Weights of a small image classifier: soap at rate 0.003.
Rows from block 5 of a small image classifier, named by matrix and row number. Rows with one number within an expert belong to one neuron, the router's apart. Each number is 200 + 40 x the weight over its row's rms, rounded and kept within 0 to 999. All counts start at 0.
Before each expert's rows are labels from the 100 images, of 14976, where the router gives the expert most weight on average: "responds to" is what is common among them; "place" is the part of the image that holds the peak. Only what is clearly more common there than usual is listed. The data: larger renderings of crowded toy scenes.
# router: router (model.blocks.5.mlp.router.weight, 16x192, trained with AdamW), inputs 0-191
# up: expert up (model.blocks.5.mlp.up, 16x48x192), inputs 0-191
# down: expert down (model.blocks.5.mlp.down, 16x192x48, transposed), outputs 0-191

# expert 12
responds to: count: four
place: top left
router.12,229,161,141,194,217,186,219,134,200,190,175,302,124,150,208,196,151,223,177,205,209,210,209,169,223,180,246,130,171,178,205,155,229,250,239,241,159,129,153,190,116,180,140,202,237,268,196,163,239,224,207,124,227,208,223,157,224,222,245,176,216,200,206,183,245,224,214,133,184,262,223,187,175,204,144,197,244,187,178,216,208,197,228,147,231,209,237,165,135,177,131,213,111,225,171,173,205,154,190,270,199,131,240,208,142,149,158,284,154,128,213,219,253,237,184,174,194,235,196,194,239,186,198,212,173,184,254,172,215,237,232,220,173,283,281,158,131,224,160,149,289,202,189,250,232,233,177,221,180,169,300,194,210,130,227,242,174,196,162,168,234,134,200,174,287,178,216,204,216,208,188,178,191,199,145,264,229,165,191,206,212,204,152,282,220,260,232,255,226,140,142,251
up.0,242,182,258,156,198,183,215,203,202,176,147,205,212,192,260,190,163,205,209,163,183,235,265,189,248,134,169,293,227,179,224,200,224,172,202,192,201,181,195,261,198,264,219,218,188,198,294,263,186,184,180,191,188,207,115,209,216,223,228,179,161,216,189,219,219,242,216,162,187,247,198,215,127,175,185,227,161,240,210,196,233,205,257,257,162,238,225,241,139,215,156,253,224,197,188,219,255,182,186,222,172,315,247,134,195,237,232,169,79,231,220,212,196,196,234,189,162,181,204,263,175,195,258,234,131,219,203,125,169,243,161,261,147,201,275,168,218,187,206,242,141,196,193,294,124,189,173,174,240,230,167,195,244,189,221,308,268,228,235,175,201,240,192,169,179,170,257,149,250,249,171,262,243,174,195,252,230,177,128,297,192,193,161,213,188,222,163,148,229,300,227,217
down.0,203,143,209,229,144,180,197,221,148,118,117,195,169,236,232,250,211,222,154,249,163,222,290,200,176,221,242,192,204,226,205,203,245,144,204,187,266,201,201,229,224,322,197,303,170,224,153,278,220,192,154,175,222,171,171,196,238,146,195,199,220,260,244,176,239,269,200,130,195,163,254,200,221,184,253,183,225,171,215,239,257,180,205,133,195,175,231,173,238,170,218,190,195,128,149,235,308,216,267,167,218,287,233,181,207,160,113,203,239,217,172,198,253,182,143,145,183,242,181,267,184,232,290,202,210,204,269,205,198,178,214,174,199,235,211,171,206,245,283,198,177,205,241,196,227,134,269,131,236,236,182,158,205,164,219,229,145,224,179,150,245,163,223,241,147,243,160,211,236,176,153,142,147,204,151,236,220,199,166,197,203,199,185,222,159,283,206,212,189,192,173,214

# expert 6
responds to: count: three
place: top left
router.6,212,73,200,198,165,210,170,209,251,193,246,189,194,237,231,211,215,219,179,296,231,85,241,200,177,204,235,221,217,199,210,131,182,270,196,209,197,164,161,200,250,126,211,152,171,233,244,211,225,241,204,231,192,139,105,124,173,190,214,232,218,241,152,247,168,241,127,115,188,138,135,176,176,147,259,200,212,160,163,187,249,253,149,190,230,242,243,237,124,162,186,214,225,255,113,224,225,229,195,134,190,177,220,225,164,190,147,170,209,175,214,194,164,190,181,186,210,262,204,222,200,237,223,212,271,176,188,263,159,158,111,200,198,193,139,137,188,217,171,232,194,232,133,162,220,158,290,210,230,256,229,147,226,224,228,241,158,251,211,158,151,176,190,234,149,179,167,260,210,212,96,196,210,163,226,198,173,181,214,271,197,215,165,172,183,212,246,190,167,198,240,194
up.1,246,155,220,201,209,234,234,198,147,194,247,165,180,245,192,107,190,159,228,218,199,125,208,177,195,232,223,227,154,197,245,128,201,213,190,162,216,194,156,216,209,154,193,207,234,151,265,166,196,144,263,222,258,207,186,288,193,250,179,164,273,240,163,287,213,221,170,299,232,190,163,168,199,175,197,219,129,144,175,195,171,190,278,150,223,167,205,183,216,240,278,225,147,212,172,253,120,269,216,268,226,146,209,153,219,197,183,155,244,150,223,238,187,197,292,194,153,226,204,216,71,247,209,142,198,231,212,158,209,217,194,187,168,203,304,231,182,213,143,192,162,208,206,272,169,161,257,214,191,239,150,187,206,179,227,147,193,154,214,231,176,203,202,147,234,199,246,116,213,237,229,174,153,253,170,251,197,233,175,143,208,220,227,292,152,214,156,209,235,202,199,235
down.1,220,215,185,206,169,239,261,261,184,155,226,214,172,183,246,239,200,196,133,237,158,246,222,161,259,179,215,161,145,183,176,177,290,228,147,188,199,183,201,233,104,175,192,193,176,220,187,242,233,197,238,201,208,205,228,174,222,172,260,187,160,146,194,255,201,264,211,225,254,276,190,271,238,195,173,188,219,132,135,220,150,214,222,252,147,211,111,200,229,229,217,144,289,242,159,184,128,221,130,280,155,159,232,215,145,215,261,204,266,239,262,163,279,177,219,186,171,238,195,185,210,219,229,213,176,218,174,210,214,183,260,225,210,242,211,292,241,229,233,256,167,202,171,130,169,216,173,165,193,160,189,199,263,162,122,241,166,208,126,160,129,257,214,175,255,167,194,204,177,238,141,192,154,162,213,168,149,156,207,280,195,207,106,185,217,233,242,148,231,225,206,175

# expert 5
responds to: count: three
place: bottom centre; bottom left
router.5,177,190,139,208,131,252,209,152,185,164,181,234,190,139,214,230,258,249,201,170,247,251,215,172,196,130,216,190,196,241,190,221,137,219,280,223,194,181,236,165,263,152,252,165,258,223,176,248,236,132,195,162,91,142,201,150,227,188,219,183,181,186,221,151,117,175,220,166,231,238,234,231,184,220,200,211,189,220,216,268,237,141,236,148,192,183,207,292,169,218,185,274,250,164,176,275,203,258,150,192,193,240,203,128,201,129,136,280,163,133,98,253,182,153,205,222,159,244,170,167,181,239,149,187,177,260,152,147,241,255,92,197,174,211,214,232,208,203,249,192,168,220,217,213,233,293,211,171,234,187,184,192,179,170,164,161,182,250,191,246,168,177,196,185,165,157,185,204,245,198,234,149,206,194,235,251,189,199,237,197,188,124,183,196,146,199,181,157,131,145,213,205
up.1,168,188,133,207,148,243,241,136,169,217,195,147,196,141,258,185,175,183,204,220,247,174,221,188,130,195,147,243,211,230,124,305,271,239,174,193,188,191,246,272,301,199,200,162,234,203,140,229,192,174,195,260,175,201,189,202,202,230,192,169,183,126,205,160,267,203,238,175,130,189,336,171,163,202,194,117,211,207,135,191,152,132,256,244,228,253,165,172,172,172,204,272,258,242,167,153,264,163,185,159,180,230,264,198,260,185,232,218,169,233,71,211,236,143,171,175,146,172,230,172,195,157,198,263,182,241,254,226,210,202,176,227,175,223,196,164,173,224,256,211,228,267,202,184,167,236,196,173,189,137,182,220,228,232,201,248,192,205,275,194,134,242,219,203,223,178,158,162,168,199,225,197,145,244,172,130,195,204,175,238,173,170,185,199,232,205,174,161,241,177,171,183
down.1,218,215,241,231,219,164,256,139,302,195,214,161,187,189,191,227,194,193,98,272,238,231,102,188,94,201,130,248,161,232,145,176,208,193,235,240,250,291,183,244,243,272,283,187,191,225,183,184,188,244,180,179,281,201,153,174,189,176,189,163,220,171,236,134,211,185,201,252,241,214,199,215,212,176,192,239,210,265,228,202,220,234,234,213,268,204,236,230,219,226,238,172,218,212,199,211,251,192,217,193,226,199,217,283,193,202,205,254,190,266,204,191,210,140,163,275,162,187,174,232,231,157,186,189,271,151,238,248,175,193,197,174,170,248,160,184,175,172,186,253,199,237,198,127,196,323,133,146,184,233,222,193,144,285,157,116,207,158,180,195,201,144,180,190,124,170,269,193,180,167,154,165,152,233,249,208,226,159,209,182,204,230,158,219,230,243,153,184,214,141,201,206

# expert 2
responds to: count: four
place: bottom centre
router.2,240,232,226,293,227,204,141,188,197,263,225,185,143,225,221,207,240,131,117,214,182,168,225,164,173,165,261,172,137,220,196,246,242,230,253,175,203,256,228,182,91,163,186,234,264,173,185,176,212,202,143,183,214,160,217,199,212,239,127,245,147,192,159,175,236,176,201,187,263,186,204,281,208,155,188,255,182,191,185,134,236,171,217,217,225,226,244,231,237,218,196,225,138,217,149,204,217,173,217,243,241,210,187,289,131,204,215,241,191,178,195,131,184,101,173,240,265,273,181,224,245,205,187,253,191,207,161,215,192,291,163,243,262,214,197,216,149,203,185,176,215,132,232,246,232,150,185,143,118,263,214,228,207,154,235,260,200,168,171,158,238,155,244,188,216,224,273,196,229,186,135,169,131,184,155,274,223,216,203,154,252,197,131,140,147,223,233,207,188,206,233,224
up.2,260,189,251,250,173,212,167,251,224,120,196,240,243,236,147,205,234,265,247,207,176,244,242,166,107,222,241,228,211,132,173,191,175,256,200,141,211,203,187,230,173,209,262,192,135,187,138,210,237,201,205,140,121,204,174,236,198,163,236,190,125,236,207,191,229,181,187,214,255,162,153,274,193,150,223,163,209,203,140,224,284,212,194,176,215,215,251,203,203,286,204,256,158,151,207,178,206,284,184,193,144,248,187,214,233,183,209,167,156,183,251,109,204,206,147,181,169,170,168,213,169,221,245,211,255,160,245,111,171,138,194,327,168,238,213,233,205,255,154,220,145,245,231,190,213,159,212,232,212,210,283,216,176,256,193,239,177,237,172,140,189,127,172,229,243,235,244,182,160,259,211,179,248,256,221,177,195,184,183,230,275,215,217,252,262,219,218,161,202,215,143,223
down.2,208,269,215,166,138,190,160,186,266,190,252,308,151,222,218,197,134,194,240,183,184,181,195,150,209,237,230,128,250,203,221,272,213,159,228,169,186,168,256,178,212,252,297,250,274,202,244,199,195,219,180,153,202,200,246,243,203,217,205,180,179,280,165,179,226,245,191,243,172,245,217,172,166,169,288,258,197,265,129,219,174,173,168,197,252,175,187,120,248,180,189,237,191,105,176,214,229,229,235,172,177,167,214,238,199,169,166,274,205,183,201,183,167,155,190,207,203,189,190,195,280,181,227,219,143,166,193,226,241,132,230,202,218,256,201,132,253,200,307,255,216,208,216,169,229,153,143,115,194,198,226,105,220,167,195,205,130,208,209,254,137,211,197,249,158,230,213,221,200,162,165,217,230,235,194,264,187,234,158,191,240,254,159,190,303,216,201,196,166,189,261,176